A small image-text matching model, trained from scratch.
Training: adamw at rate 0.00077, batches of 512.
Data: trained on rendered roads seen from a driver's seat, with toy cars, trees and houses, 72500 training examples, 74.2 epochs.
Rows from block 2 of the image encoder, named by matrix and row number. Rows with one number belong to one neuron. Each number is 128 + 24 x the weight over the matrix's rms, rounded and kept within 0 to 255. All counts start at 0.
# gate: MLP gate (encoder.blocks.2.mlp.gate.weight, 256x96), inputs 0-95
# fc1: MLP up (encoder.blocks.2.mlp.fc1.weight, 256x96), inputs 0-95
# fc2: MLP down (encoder.blocks.2.mlp.fc2.weight, 96x256, transposed), outputs 0-95
gate.98 [153 149 140 144 152 150 112  91 142 152 107 116 142 120 160 132 143 118 134  89 145 181 141 109 170 130 106  90 142 117 114 149 146 149 128 140  96 149 142 128 122 131 153 166  97 110  85 139 134 115  97 138 113 150 103 138 127 122 158 146  89  86 116 149 114 127 140  84 137 107 154 136 153 142 106 142 123 130 148 109 119 141 122 114 137  85 142 120 126 122 101 151 161 106 148 139]
fc1.98 [ 71 139 163 152 123  97 109 114 114 111  96 155 146 152 128 146 168 126 115 109 112 117 128 147 112 167 116 109 173 102 145  92 134 116 125 126 109 146 141 131 132 145 165 113 131 106 119 136 147 127 133 107 143 107 133 129 137 160 137 121 150  98 122 118 145 146 118 139 163 147  94 135  87 150 153 161 121 149  92 117 144 150 137 110 102 138 151 157 126 157 145 115  80 146 131 137]
fc2.98 [126 124 104 131 124 132  91 149 140 111 140 118 130 125 103  91 138 140 113 136 123 128 115  95 134 131 147 122  75 106 150 118 121 143 124 136 157 107 129 115 127 141 109 118 151 134 113 164 110 104 118 149 133 117 100 130 160 151 111 124 164 114 123 140 123 126 144 118 138 110 133 109 162 124 137 140 107 150 129 119 118 105 155 140  96  98 158 138 122 139 114 128 161 155 110 122]
gate.99 [143 120 139 115 111 105 163 113 165 111 103 113 136  89 135 114 109 102 151 123 157 169 157 155  86 165 147 111 100  90  96 108 148 138 113 113 119 131 146 100 137 126  88 154 118  95 108 131 168 143 139 139 150 114 117 177  96 146 144 156 144 110 144 151 117 137 159 120 100 133 158 105 100 140 113 142  87 108  89  89 120 113  97 110 129 107 124 144 105  98 146 112 122 173 105  87]
fc1.99 [ 96 104 105 101  86  77 170 118 104  68 146 123  93 137 125 172 128  90 117 167 148  97 168 117 166 141 152  76 137 119 131 111 139 151 136 104 161 156 107 143  97  84 111 108 135 161  94 112 105 143 141  93  88 183 125 126 112 126 135 138 107 155 183 145 133 126 108 101 172  99 142 141  96 186 136 160 155 151 159 164 144  92 112 131 113 147 118 125 110 109 121 147 133 165 139 143]
fc2.99 [117 114 121 151 101 148  78 108 141 115 126  96 143 130 153 130 141 160 142 125  93 100 110 120 150  82 124  94 126  81 132 168 130 142 122  66 164 102 165 144 168 118 149 173 121 140 119 126 145 154  79 111  87 118 139  90 161 158 172  95 142 109 131 105 169  94 137 125 142 162  96 141  72 145 120 131 167 107 121 114  87 115 118 139 104 140 140 138 139 171  95 157 118 150 111 146]
gate.101 [120 179 109 148 107  94 113 142 126 101 128 171  85 145 169 131 161 119 162 125 114 108 149 161 132  98 132  94 125 145 115 151 146 145 114 160 148  65 108 142 108 116 119 118 104 105  96 134  96 145 141 129 122 130 161 145 162 121 133 161 139  97 129  85 134 147 120 177 157 132 142 130 106 113 104 121  84 129 107 115 154 133 121 129 111 162 104 121 115 117 136 156 143 159 140 104]
fc1.101 [143 136 121 120 142 116 127 102 101  87 174 130 117 156 109 171  88 106 138 129 152 145 114 108 140 103 133 150  94 111 118 120 112 129 138 146 142 150 113 151 161  81 135 107 146 151 132 108 148 128 154 155 142  88 107 109 127 120  92 115  80 125 115 124 130 130 128 136 165 118 104 107  96 152 112 158 147 169 167 127 156 143 100 115 146  90 133 109 144 105 155 130  98 142 134 129]
fc2.101 [104 109 127 150 105 105 120 137 116 121  96 107 118 126 147 131 119 105 142 136 149 121 115 110 132 128 124 118 102 111 107 107 130 129 136 109 112 113 153 123 118 111 109 132 102  98 107 172 128 138 140 181 127 140 168 118 159 121 113 133 169 165 124 108 172 128 152 160  89 111  99 121 155 120  96 113 139 107 124 108 132 122 127 149 117 153 123 109 144 149 114 111 165  88 132 105]
gate.102 [152 108 118 130 104 123  90 129 108 103 109 145 123  94  72 143 107 133  96 133  84 147 138 102 175  95 135 176 148 161 117 123 165 113 142 148 147 131 118 130 113 119 126 151 140 188 158  93 106 115 139 128 120 163 106 120 142 142 145 128 143 119 117 112 144 127 117 124 143  94  99 107 157 118 115 128 125 137 151 103 149 100 133 134 131 142 136 101 110 167 123 165 114  86 161 126]
fc1.102 [ 99 130 115 131 122 113 139 149 149 112  94  99 137 145 123 122 141 115 162 118 106 122 125 140 109 112 152 140 118 139 137 102 165 139  83 109 111 145 148 107 108 142 126 101  94 126 126  75  78  87 138 149 164  96 153 132 150 205 155 104 129 118 133 185 119 137 113 127 134 161 155 147 121 155 125 149 139 144 105 156 113 137  99 117 122 107 121 139 149 103  72 131 127  91 122 109]
fc2.102 [139 123 144  96  97 134 163 141 113 133 175  83 140 108 120 149 101 139  89 116 106  73  84 111 162 142 124 109 134 123 127 166 107 142 167  99 138 130 115 134 123 137 149 141 126 136 118 133 143 129 143 144 107 120 159 130  94 155  96 130  86 134 138 179 124 118 161 127 147 150 108 123 104 164 110 146 181 124 126 151 116 141 139 126 101 106 135 120 181 146 111 125 107 121 146 148]
gate.103 [133 142 109 125 103 133 139 114 152 151  80 106 137 132 145 117 140 122 107 148 168 121 157 124 114 186 128 115 104 119 104 173 108  97 103 149 112 116 112 100 156 114 138 113  86 118 160 148 154 147 120 156 150 132 121 120  90 129  94 169 119 120 124 124 170 135 175 137 114 117 113 119 142 128 144  96 144  93 110  91 127 147  91 135 154 125 148 119 150 113 100 128 115 145 152 136]
fc1.103 [135 143 108 142  98 109 149  78 136 171 143 135 170  91 119 112 119 109 132 127 181 118 119  97  99 115 115  99 161  91  91 136 157 134 113 155 103 181 133 166 130 125 175 153 124  92 128 142 117 121 110  81 139 118  96 117 102 101 122 140 162  84  95 115 102 152 136 174 127 121 145 128 125 186 133 136 152 133 138  93 162 153 104  95 136 101 116 125 131 165 124  95 105 134 174 137]
fc2.103 [127 120  98 129  81 104 115  73 146 121 129 141 115 110 100 164 109 127 113 162 115 135 131 161 112 145 141 125 163 103 158  90 120 139 122 157 129 166 136 140  95 121 137 115 140 120 128 119 161 120 152 140 131 101 158 125 138 142 137 161  91 146 102 132 182 142 158 157 110 126  96 134 113 128 122 103 128 144 122 105  99 142 126 156 145 102 121 127 142 113  92 143 138 104 144 148]
gate.104 [ 92 110 117 142 110 128 118 137 151 133 159 166 164 104 139 134 139  98 130 136 110 123 164 147 153 110  86 125 112 126  79 135 115  99 146 179 142 125 104 144 133 118 122 125 101 134  75 130 109 132 138 122 149 104 115 107 162 148 148 154 116 115  74 136  95  92 146 144 164 104 129 169 125  83 113 180 126 158 106 132 109 129 153 105 159 129 163 126  99 127 151  75 135 143  98 139]
fc1.104 [ 52 123  83 141 114 151 146 138 135  99  99 139 128 122 113 136 172 133 127 123 152 107 127 117 151  95  99 131 167 157 153 135 108 123 118 148 153 130  95 109 121 111 162 174 121 110 118 137 132 125 143 140 152 107 127 117 116 100 124 145 144 128 156 106 124 114  84 140  93 140 104 167 100 114 148 105 143 167  97 118  93 136 123 150 111 106 135 140 134 150 120 116 138 102 124 126]
fc2.104 [ 95 130 138 132 115 124 133  87 156 122 168 115 117 116 143 132  99 124 159 131  80 147 102 154 149 127 125 176 134 171 133 130 132 146 120 122 135 175 118 173  69 114 128 143 136 119 110 126  95 111 126  73 133 119 109 132 130 114 156 114 123  85 142 164 106 157 146 106 163 122 104  98 128 140 115 142 106 109  61  91 146 131 109 140 175 132 110 128 142 107 122 153 160 116 124  82]
gate.105 [117 118 114 122 123 176 126 149 128 134 107 142 150 137  91 155 107 131 142 131 145 135 125 110 107 164 123 147  95 131  94 138 157 137 103 108 109 122 179 142 151 149 115 139 126 137 125  87 148 156 122 150 143  82 108  87  84 112 167 132 139 119 132 135 101  69 100  99  81 176 137 141 139 134 179 115  98 122 132 138  93  76 150 176 177 107 154 181 159 141 138  73 135 143 161 151]
fc1.105 [ 88 166  58 121 148 117 104 135 136 101 109 120 154 136 164 109 151 147  71 134  94 153 119 119 152 138 135 138 144 126 105 129 157 142 143 108 130 123 140 139 111 122 143 128 121 161 142 163 134 143 133 134 148 149 135 138 103 165 111 135  89 153 117  92 146  94 102 106 154 130 143  88 142 142 118 127 190 124  97 125 158 166 110 143 130 144 161 144 143 116 135 115 147 156 104 125]
fc2.105 [171 158 125 167 158 145 150 132 130 178 137 148 116 135  96 134 101 131 144  94 141 124 136 126 119 144 141 104 114 127 132 145 167 175  86 150 154 128 141 119 129 132 166 169 161 118 135 111 165 156 156 124 164 129  93 130 162 173 140 147 116 151 132 111 128 100  94  80 145 135 168 137 115 105 103  90 125 113  81 162 107 124 122 104 116 126  92 109 114  76 126 101 108 153 101 128]
gate.106 [ 91 105 162 161 120 129 130 153 126 103 109 148 134 156 129 132 171 106 121 159 105 125 131  86 119 131 151 102 120 146 112 143  98 106 118 122 124 154 124 168 153 185 115 134 201 119 146 151 102 125 163 156 182 137 117 119 127 162 118 144 107 122 157 143 119 114  97  92  99 122 143  95 106 104 108 131 119 113 143 153 173 137  89  73 133 105 144 165 143 122 142 107 109 118 105 115]
fc1.106 [180 151 113 150 142 174 169  75 140 114 134 148 128 111 113 116 124 160 122 105 116 110 151 116  95  96 117 113 160 119 105 130 146 116 128 121 139 110 125 148 107 145 152 156  88 113 129 126 111 138 160 143 115 103 148 131 164 127 117 109 120 116  78 120 138 142 109 174 155 103  84  99 108 162  98  97 129  90 129  99 127 152 129 129 141 112 129 143 129 176 106 121  98  94 125 139]
fc2.106 [ 72 108 135 116 120 112 131 118 136 139 101  95 117  74 139 113 145 140  98 105 127 159 124 141  61 143 169 171 166 160 124 109 133 119 154 115 117 138  80 160 125 168 143 137 132 172 103 163 118 161 116 150  74 124 130  97 107 146 160 125 117 121 133 126 120 130 140 148 103 156  88 167 107 143 160 141 136 188 170 100  98 136 106 111  92 172 121 180 150 153  98 165 124  93 174 158]
gate.107 [101 116 162 118 124 124 144 156 122 156 167 148 126 125 147 126 155 123 124 109 147 130 165 126 130 130 118 151 106 131 115 135 166 107 159  93 115 146 131 121 119 117 137 111 116 137 107 111 108 108  95 146 152 117 127 139 139 131 155 105 137 107 110 124 146 126 115 135 116 143 131 153 134 136  83  88 103  83 117 161 109  94 100  97 136 145 125 165 120 163 128 117 156 143 136 139]
fc1.107 [149  87 113 142 114 118 138 107 115 106 136 155  95 138 149 148 161 110 101 125 160 156 189 150 129 144 115 138 125 135 115 156 163 136 132 150 145  97 143 104 117 137 122  91 131  97 142 117 147 127 154 147 154 125 160 129 180 137 121  98 151 103 142 105 157 127 105 103 126 137 143 149 116 116 120  95 103 106 165 167 113 135 115 124 136  94 104 122 139 149 140 164 129 115 155  77]
fc2.107 [123 164 152 132  99 127 150 120  93 114 164 113 134 136 133 143 117 139 136 109  98 105 113 113 131 120 148 116 137 130 129 178 127 163 116 112 110 124 108 130 121  90  89 100 116 133 106  99 137 120 127 146 142 116 123 165 119 119 136 157 105 122 114 144  92 115 164 114 157 117 120 111 121 130 107 147 125  94  82 147 129 125 120 138 144 134 149 140 119 110 147 123 121 161 162 152]
gate.108 [ 83 147 121 105 131 139  94 123 136 119 106 132 111 121 134 153 135 103 121 103 128 123 100 125 160 130 140 120 140 132 107 174 118 157 129 100 159 109 128 119 157 122 131 154 162 110 112 157 116 141 124 134 151 126 162 145 159 120 156 140 153 148 135 127 136 139 152 118 101  79 155 125  89 168 100 141 136 141 127  89 137 177 117  97 142 110 116  92 109 105 129  91 127 115 126 154]
fc1.108 [132 155 132 111 121 117 166 113 116 140 119 134 123 184 143 149 151 176  81 127 110 162 122 154 143 101  90 145 140 117  98 121 130 126 108  88 117 100  97 103 153 153 163 103 149 139 148 132 154 100 132 141 141 114 110  80  84 148 109 125 133 142 124 145  90 125 156  96 123 142 138 124 166  98 174 110 128 126 127 107 119 107 147 139 140 119 173 141 112 145 109 167 111 151 138 156]
fc2.108 [149  79 163  94 151 100 148 140 134 106 163 132 143 124 158 139 117 114 153 163 110 130 151  77 142 167 127 122 125 106 133 147 122  93 125 139 100 125 122 122 138 140 119 102 104 176 153 148 119  80 148 184 167 136 155 135 138 102  84 128 116 155 158 129 118 140 107 144 101 151 129 115 119 138 150 113 133 149 118 144 126 132 160 134 151 139  73 139 140 143  82 110 143 106 135 137]
gate.109 [124 127 151 141 131 147 182 112 166 104 127 128 112 131 152 118 131 140 131 126 117 121 117 119  75 107 115 126  99  96 153 110 118 145  99 146 143 120 134 111 143 139 169 108 155 131 170 156 109 172 140 149 166  98 111 166 159 127 111  84 127 150 152 115 130 104  85 126 130 113 156 122 105  98 118 145 162 153 135 113 117 126 140 102 126  89 112 114 135 121 126 154 139 126 143 146]
fc1.109 [110 129  97 101 137 140 162 104 134 107 132 172 127  96 129 129 140 147 140 112  68 137  98 131 145 114 125 112 164 141 158 113 129 121 170 122 139  95 100 156 164 128 168  99 135 142 171 131 142 102 103 159 142 174  89 104  98 129 172 121 157 136 134 122 112 120 132 194 149 120 104 134 119 143 122 136 132 137 135 119 118 135 150 141 144 117  97 148 133 146 135 156 142  97  97 138]
fc2.109 [137 125 130  63 128 119 116 150 130 135 195  98 102 142 146 117 105 124 139 128 131 122 153  88 159 110 126 154 110 108 156 142 136 112 151 137 122  87 134 123 155 148 137 142 155 135 177 158  92 162 108 104 131 123 152 158 118 160  82 103 112 134 142 161 144 123 122 132  95 139 127 151  88 130 142 163 170 107 119 131 128 126 125 152 143 115 138 131 102 132 137 148 134 108 129 119]
gate.110 [158 135 161 119  94 100  90 143 163 130 124 163 159 147 107 119 176 109 138 144 114 114 147 147 130 118 165 134 156 142 130 167 153  89 141 110 139 133 152 116 181 141 128 149 165 168 110 154  99 135 122 123 115  89 116 137 154 152 167 130 133 130 138 102  85 160 116  84 125 134 139 115 114 143  94 139 121 148 106 134 183 126 104 128 163  83 168 124 118 145 125 127  98 170 114 114]
fc1.110 [ 84 158 126  99 155 145  71 110 122 130 134 119 138 115 115 140 119 102 129 163 134  96 181 166 103 135 100 115 101 132 109 158 149 117 112 138  75 103 168 136 134  76 137 105 111 137 133  93 113 114 130 107 160 133 131  87 156 138 120  97 123 129 145 154 157 143 115 144 165 112 136 100 180 133 155 146 147 121 160 153 117 118  85  79  97 154 105 141 170 107 146 120 146  80  98 129]
fc2.110 [133 131 105 158 105  48 110 135 115  95 102 152 145 130 177 132 113  95 130 106 158 125  97 124 124  46 167 138 133 127 117 103 113 160 151 152 113 160 115 134 121  98 176  93 128 130 143 151 108 118 174 105 151 165 130 117  80 139  93 116 197 125  95  91 133 114  97 159 133 139 123  88 164 147 113 164 145 108 146 101 176 131 118 110 128 148 151 164 146 114 113 142 100 100 139 123]
gate.111 [ 96 110  79 110  71 135 141 143 137 100 119 178 158 146 134 110 199 123 124 145 131 117 129  78 139 130 115 112 156 123 166 127 146  97 167 114 157 122 153 139 130 110 188 104 122 108 113 130 139 154 108 122 129 135 154 104 115 148 109 114 133 161 171 111 112 148 109  91  85 131 119 116 120 130 125 122 148 142 113 143 188 170 151 116 103 131 107 123 120 156 115 115 168 156 135 144]
fc1.111 [119 127 127 104 163 118 116 134  89 134 107 157 121 143 128 137 156 134 109 124 162 159 128 107 105 123 135 120 161 118  77  93 127 112  83  79 148  88  97 131 199 107  85 114 164 115 150 139 137 136 123 136 179 123 103 112 152 125 145  75 140 116 120 157 121 168 115  97 150 146 127 120 125 150  97 145 104 124 139  91  94 167 131 124  78 112 139 136 180 107 129 134 107 130 110 164]
fc2.111 [115 124 172  93 146 139 138 103 105 129 141 134 144  92 127 172 139 125  70 133 119 110 146  83  92 162  98  86 139 157 108 166 135 123 128 102  98 141 132 179 138 120 136 139 110 126 115 140 182 139 135 132 127 115 141 114 129  91 110 153  74 128 101 110 128  84 177 173  90 126 126 112  79  81 127 106 121 142 146 144  88 105  98 145  99 106 145 124 134 112 127 126 121 135 154 134]
gate.112 [194 178 146 131 106 163 136  75 135 192 152 136 115 101 107 142 125 157  92 129 127 103 148 153 112 144  96 162 108 148 141  92 104  77  78 129 133 113 122 165 145 139 124 160  92 108  84  96 143  83 149 142 176 144 193 132 120 117 104 114  98  71 146 121 139 107  81 141 123 156 142  98 103 133 146 162 159 128 143 152 173 144 153 132  94 140 105 143 133 140 112 123 138  83 122 117]
fc1.112 [198 116 148 112 148 127 155 129 133  92 147 186 146 122 141 125 110 110 101 160 146 140 167 124  93 144 121 117 143  97 154 111 144 143 105 145 143 168  91 103 127  82 125 109  89 121 111  90 143 119 134 140 115 156 103 181 154 173 158 142 120 121 114 137 184 131 155 165 140 125 131  69 133 149 104 123 137 137 118 107 112  81 149 137 116  91 132 123 112 130 180 111 113 167 155  98]
fc2.112 [131 141 109 142 112 112 172 137 148 152  98 165 145 155 115 139 131 103 164  85 143 155 124 131 148 132 113  97 153 139 157 103 126 162  98 158 130 145 114 192  98  80 148 118  85 104  76 105 144 104 150  96 176 169 143 108 124  87 116 147 104 173 101 102 131 131 132 163 115  65 128 119 160 116  82  83 105 109  77 130 200 151 114 124 119 145  83 128 112 115 160  99 147 136 143 122]
gate.113 [107 134 123 133 110 149  97 139 133 141 121 151 116 112 161 116 137 128 112  78 127 123 134 101 158 120 139 135 107  99 106 183 139 169 113 145 137 108  88 168 128 190 142 138 130 118 150 146 131 134 146 152 140 126  89  93 138 118 102 177 109  99  99 150 125 147  98 121 132 140 137 133 123 104 121 117 120 124 115 140  80 143 131 107 151  96  96 113 135 139 157 163 145 124 164  98]
fc1.113 [140 139 115 172 114 107  73 136  85 134  89 112 149 115 112 137 127 141 143 152 146 145 155 106 140 162 107 131 160 156  87 129 135 157 117 151 107 143 143 105 126 104 131 123 138 124 140 134 114 115 124  91 117 115 110 107 112 150 119 129  92 112 116 134 139 123 118 184 127 158 104 145 126 111  86 169 144 106 144 129 136 137 112 122 157 106 101  88 180 126 145 153 140  64 136 169]
fc2.113 [121 152 109 173  94 147 102  91 118 120 106 127 123  88 118 109 140 128 154 159 101 113 156 129 133 107 147 138 103 166 107 124 136 147 107 141 130 110 177 151 115 117 117 153 135 141 116 138 118 124 107 111 138 132 129  91 133 117 127  88 117 105 149 104 179 137  97 113 135 121 112 114 190 137 113 132 110 106 125 109 147  92 130 156 123 155 119 126 138 153 116 164 165 127 137 108]
gate.114 [ 73 135 170 118 113 106 132 105 163 167 155 104 122 170 130 106 101 106 132 159 124 128 145 101 109 144 123  71 163 111 140 163 120  96 158 106  99 117 150 165 135 144 109 112 147 145 144 143 161 125  91 148 102 123 125 102  97 142 127  96 140  96 111 149  91 122  91 137 137 136 160 151 129 177 143 132 133 141 133 151 127 136  99 128 130 130 155 141 116 117 107 134 134 128  92 138]
fc1.114 [ 91  96 149 144 130 120  82 155  90 106 109  89 137 133 155  94 119 118 114 109  93 147 124 112 125 142 157 122 146 145 120 147 131 115  96 139 165 126 183 149 138 147 126 132 157 136 148 133 184 157 150 153 101 127 191  75 122 154 151 139 138 139 147  96 118 152 103 115  92 144 147 159 149 123  86 163 143 125 125 145 129 155 142 116 147 132  94 129  92 100 157 148 153 132 126 126]
fc2.114 [152  75 125 114 119 154 131 141 102 167 142 141 133 166 117 143 133 173 177 141 131 113 166 124 120 117 105 101 122  97 112 130 117 148 112 116 136 137 168 126 149 104 144 130 115 114 114 134 159 144 118 175 136 136 147 131 205 166 138 158 121 162  99  97 165 141 128 113  86 118 140 117 137 139  99 127 151  89 103 129 103 113 134 148 132 139  99  93 152 100 138 120 153 130 134 148]
gate.115 [116 103 100 137 101 159 111 106 155 113  94 101 138  84 112 103 135 178 131 107 111 105 142 143  96 109 142 135 127 137 135  65 122 125 132  89 162 128 114 163 147  89 133 133 108 145 154  92 156 149 135 130 150 159 178 136 150 126 165 103 135 141 128 135 139 160 104 137  90 117 119 143 145 138 142 106 121 135  97  75 156  90 147 137 146 163 157 115 129 127 106 104 155 130  84 136]
fc1.115 [ 77 136 117 142 107 127  60  82 135 124  82 163 140 135 101 117 129 139 135 108 128 132 144  97 129 119 166 129 149 137 109 120 137 142 107 123  96 120 103 130  77 148 117 170 106 106 130 142 130 157 106 143 157 138 129 141 175 128 141 140 140 127 119 172 123 153 120 125 163 140 138 133 101 160  95 143 140 162 203 148 123 126 107 164 128 136 115  91 147 109 101 122  95 119 132 160]
fc2.115 [128 130 168 106 141 155 130 146 115 168 171 125 138 130 141 162 135 163 100 132 112  94 104 146 100 172 115 114 169 115 144 165 118 146 126 101  83 136 140 152 155 150 126 160 126 129 108 107 159 146 136 102 110 109 143 155 165 162 171 120 109 111 107 148 112 105 146  78 110 158 107 150 100 132 106 146 117 101 104 136 104 126 112 126 100  95  79 159 154 136 135 150 135 133 127 169]
gate.116 [157 118 161  83 118 118  97  98 161 163 126 132 147 131 134 111 124 118 105  86 100 126 147 122  95 126 163 113  98 133 136 137 117 100 151 157  94 121 128 145 126 122 118 161 109 134 140 171 176 137 137 116 124  78 129 150 139 119 137 153 112 135 103 129  79 127 146 112 163 122 110 135 118 119 139 135 134 141 136 104  99 122 110 114 147  90 168 112 153 126 102  80  79 117 104 101]
fc1.116 [151 103 147 150 119 143 150 156 153 102 133 124 104 153 130 119  81 121 145 152 139 137 135 109 104 165 114 111 108  93 147 111 148 136 135 114 102 142 122 162 155 152 122 136 157 138 172 143 124 131 180 170 100  79 121 104 117 122 102 146 122 141 115  97  87 158 124 133 121 111 138  73 106  92 140 109 163 119  88 120 124 165  99 198 126  86 106 138 139 111 108  95 133 116 103 148]
fc2.116 [154 103 151 134 111 115 132 111 106  85 132 119 101 126 104 154 119 122 126 146 113 123 116 135 104 163 121 126 193 112 120 160 127 121 138 122 113 190  77 132 125 113  86 131  95 135 167 116 110 120 107 165 121 136 127 133 137 130 130 135 146 140 115 130  93 128 183 131 106 133 142 137  88 105 156 144  94 158 101 111  91 113 123 131 132 163 116 136 120 114 153 136 121 125 137 117]
gate.118 [120 110 178 110 175 138 127 109 122 131 169 145 133 129 128  94 151  92 139 134 171 135 128 109 158  95 125  99 174 124 161 117 131 137  93  79 159 138 168 156 156  92 144 144 129  94 127 129 166 160 164 120 135 128 171 115 131 150 139 132 151 116 142  90 114 152 154 130  96 118 111 124 100 186 116 134  77 113  73 131 118 104 141 129  71 134 145  96 147 151 135 115 111 108 141 123]
fc1.118 [139 131  98 166 124 125  66 154 146 106 175 126 133 156 110  95  72 163 114  91 141  90 122 144 148  65 114 135 143 122 154 148 125 150 114 128 153 155 121 142 105 115 118 151 169 116 118  84 167 125 183 117 111 160 114 105 110 153 103 151 119 140 122 151 100 102 145 163 147 121  72 167 119 101 119  99 104 134  98  90 108 118 156 135 104  95  81 168 111 157 145 149 135 152 138 139]
fc2.118 [132 100 165  90 166 130 126 158 138  95 136 118 137 115 154 101 131 108 104 111 165 131 150 103 119 120 117 156 139 116 149 159 124  74 152 155 109  97  96  84 155 112 145  98 136 164 146 133 100 110 120 145 103 167 119 167 126 117 153  78 142 100 134 138  82 125 119 125 131 112 144 129 138 150 143 124 142 148 149 164 153 145 115 120 101 113 147 122 107 131 112 116 124 150 119 110]
gate.119 [141 152 145 139 142 125 159  85 156  98 140 131  91  86  89 114 125  90 118 134  80 147 155 147 144 144 113  96 150  89 185 125 119 108 118  89 154 104 156  96 111 102 112 144  91 127 117 115 128 140 140 105 139 173 104 153 126 111 117 149 163 137 126 188 157 129 115 139 132  80 127 122 127 140 122 129 129 139 116 103  88 133 112  74  93 162 158 112 136 116 108 117 113 109  95 145]
fc1.119 [141 134 110 135 145 118 145 112 122 167 107 139 117 116 153 129 130 149 109 162  81 136 147 120  99  76 106 119 140 127 144 111 109 123 148 106 125 108 177 152 109  89  97 154 130 147 158 112 144 109 120 114 144 149 139  87  86 141  95  90 107 147 135 129  80 128 112 121 160 145 158 107 152  77 154 130 172 166 155 105  99 129 129 128 120 155 116  95 152 146  76 138 121  94 126 180]
fc2.119 [113  88 104  81 127 112 148 143 122 145 140 135 171 123 147 167 155 122 152 162 131 139 146 120 148 102 111 116 114 106 106 117 145 102 141 132 121  84 133 100 105 141 120 141 107 130 129 148 147 134 122 151 138  94 145 148 134  98 102 120 109 138 128 122 155 159 141 149 129 139 142 150 122 170 142 134 138 129 137 109 138 144 135 128 155 120 140 107 158 131 147 105 131 103 136 133]
gate.120 [108  99 112 104 134 128  69 122 167 135 130 117  79 134 123 137 105 113 123 136 134 151 118 157 187 155  98 104 105 131 111 140 135 184 115 130 116 170 132 114 139 102  95 146 119 149 118  90 150 166 131  93 136 136 127  81 107 116 112 123 141 163 107 163 107 110 105 154 164 140 133 152 145 118 135 103 133 119 142 104 118 108 123 133 126 139 118 124 117 145 132 130 153 181 130  97]
fc1.120 [ 95 126 147 150 140 131 167 119 135 147 117 157 123 142 105 147 117 124 135 131 101 143 120 181  90 112 152 155 109  69 147 155 133 132  95 135 131 124 129 134 153  90 127 118 120 138 158 161 117  95 136 126 142 139 105 125 157 170 125 124 105 110 118 156  95 108 184 116 114  72 151 128  81 148 133 146 106 146 134 118 122 112 120 132 154 116 164 115 130 121 152 120 104 140  93 105]
fc2.120 [108 128 150  73 113 132 133 126 105  96 110 131 133 154 137 132  96 140 115 135 129 105  99  95  95 176 145  86 112 109 128 122 137 121 120 136 127 125 145 123 155 171 106 119  87 149 113 125 154 100 124 144 137 109 138 126  94 103 107 137 113 138 131 138 100 123 134 177  93 137 143 118  96 124 146 125 153 171 156 138 110 114 127 168 152 103 107 148 172 141 119 149  82 136 131 119]
gate.121 [154 144 158  98 149 146 169 154 142 104  76 112 146 131 112 157 127 154  98 119 160 157 116 112 166 109 130 163 126 121 117 130 164 173 121 102 144 162 133 116 112 161 162 117 150 120 103 101  87 167 110 137 105 102 101 130 107 120 110 122  90 124  79  91 132 108 194 101 123 141 132 182 122 146 152  89 142  78 142 146  64 139 119 127 141  97 164 143 104 126 144 110 132  89 142 148]
fc1.121 [117 132 106 145 118 130 104  95 141 123 114 105 167  60  99 158 165 127 102 181  94 145 124 157 140 134 131 148 165 126 169 142 156 125  87  96 115 156 119 138  92 147 119 172 112 133 107 136 109 105 142 157  87  89 140 107 133 105  85 167 164 122 115 126 106 162 158 124 108 148 117 186 144 148 124 121  80 106 101 144 106 100  87  81 146 135  85 162 110 180 144 140 149  99  98 146]
fc2.121 [190 128 111  78 146 131 151 122 140 110 140  96 112 174 107 119 119 126 128 110 131 107 152  84 155 164 105 113 154 155 128 110 100 118 110 114 156 156 148 154 134 122 160 134 141 120 121 118 126 109 148 155 167 125 149 138 133 104  88 121 150 147 180 169 135 141 121 111 100 132  82  94 153 106 137 140 109 114 108 122 129 124 107 125 113 107  80  75 148  85  97 121 152  84 142  62]
gate.122 [192 101 118 160  82 129 165 105 136 110 101 121 100 101 123 111 133 118 142 127 138  96 128 120 137 136  86 146 124 159 129 123 155 108 148 115  82  95 138  98 112  99 105 141 123 116 123 134 153 155 120  82 122 106 176 118 118 128 104 110 114 135 141 138 157 150 130 174 145 159  86 141 143 141 120 143 134 148 136 146 152 116 113 170 141 118 124 136  89 156 132 127 104 148 175 109]
fc1.122 [109 108 133 149 154 117  94  98 132  91 133 153 169  87  97  82 116 158  90 158  90 130 145 157 122 164 154 148 118  86  93 135 164 153  99 129 124 108 143 143 110 124 128 131 109 110 167 170 145 106 145 144 139 157 100 110 133 131 129 115 141 148 140 152 110 129 116 117 106  97  92  98 127 142 116 124 122 114 132 122 132 156 130  83 132 108 109 118 199 117 104 137 111 101 140 140]
fc2.122 [143  98 149 135 131 128 113 133 140 143 112 141 123 150 129 159 114 171  86 122 155 105  93 140  99 165  99 123  98 122 145 124 145 134  94 116 140 125 171 133 135 144 141 138 119 127 147 150 147 148 169 151  93 138 149 121 130 129 130 162 131 111 162 146 128 139  89 112 149 178 114 117  76 154 136 145 149 114 159 127  89 134 142 126 112  79 119 146 118 161 117  89 134 114 143  55]
gate.123 [106  88 138 112 141 160 116 150 107  89 135 128  99 113 127 117 111 121 144 128 104  88 144 127 138 108  95 103 132 145 143 126 111 149 122 122 117 107 128 152 148  96  95 121 112 135 104 101  79 128  97 124 121 125 112 127 138  90 128 145 114 167 119  88 115 138 153 117 154 106 140 133 148 110 141 136 133 143 155 158 104  95 135 148 129 144 138 117 143 136 143 146 148 125 128 139]
fc1.123 [131 140 166 117 151 167 105 125 140 123 151 165 115 107 138 122 164  92 134 117 113 164 122 158 144 100 102 116 105 153 104 111 126 115 142 119 108 101 119 108  96 105 123 144 153 156 142 118 141 175 144 125 160 122 126 106 144 140 124 107  95 148 155 145 110 147  96 118 161 139  90 161 126 149 143 133 133 145 149 172 152 146 133 112 119 105 127 117  98 141 136 148 105 150 148 134]
fc2.123 [115 150 119 176 108 118 121 143 106 142 110 132 141  90 121 148 138  97 143 112 111 132 106 158 116 125 132 149 140 141 114  92 105 107 122 124 116 151 129 165 107 148 135 128 132 133  97 126 152 138 105 116 148 135 123 121 152 123 132 136 131 138 140 148 120 133 144 115 145  95 124 138 154 158 119 111 125 139 108 151 143 104  85 122 109 114 111 144 155 119 129 129 136 119 133 177]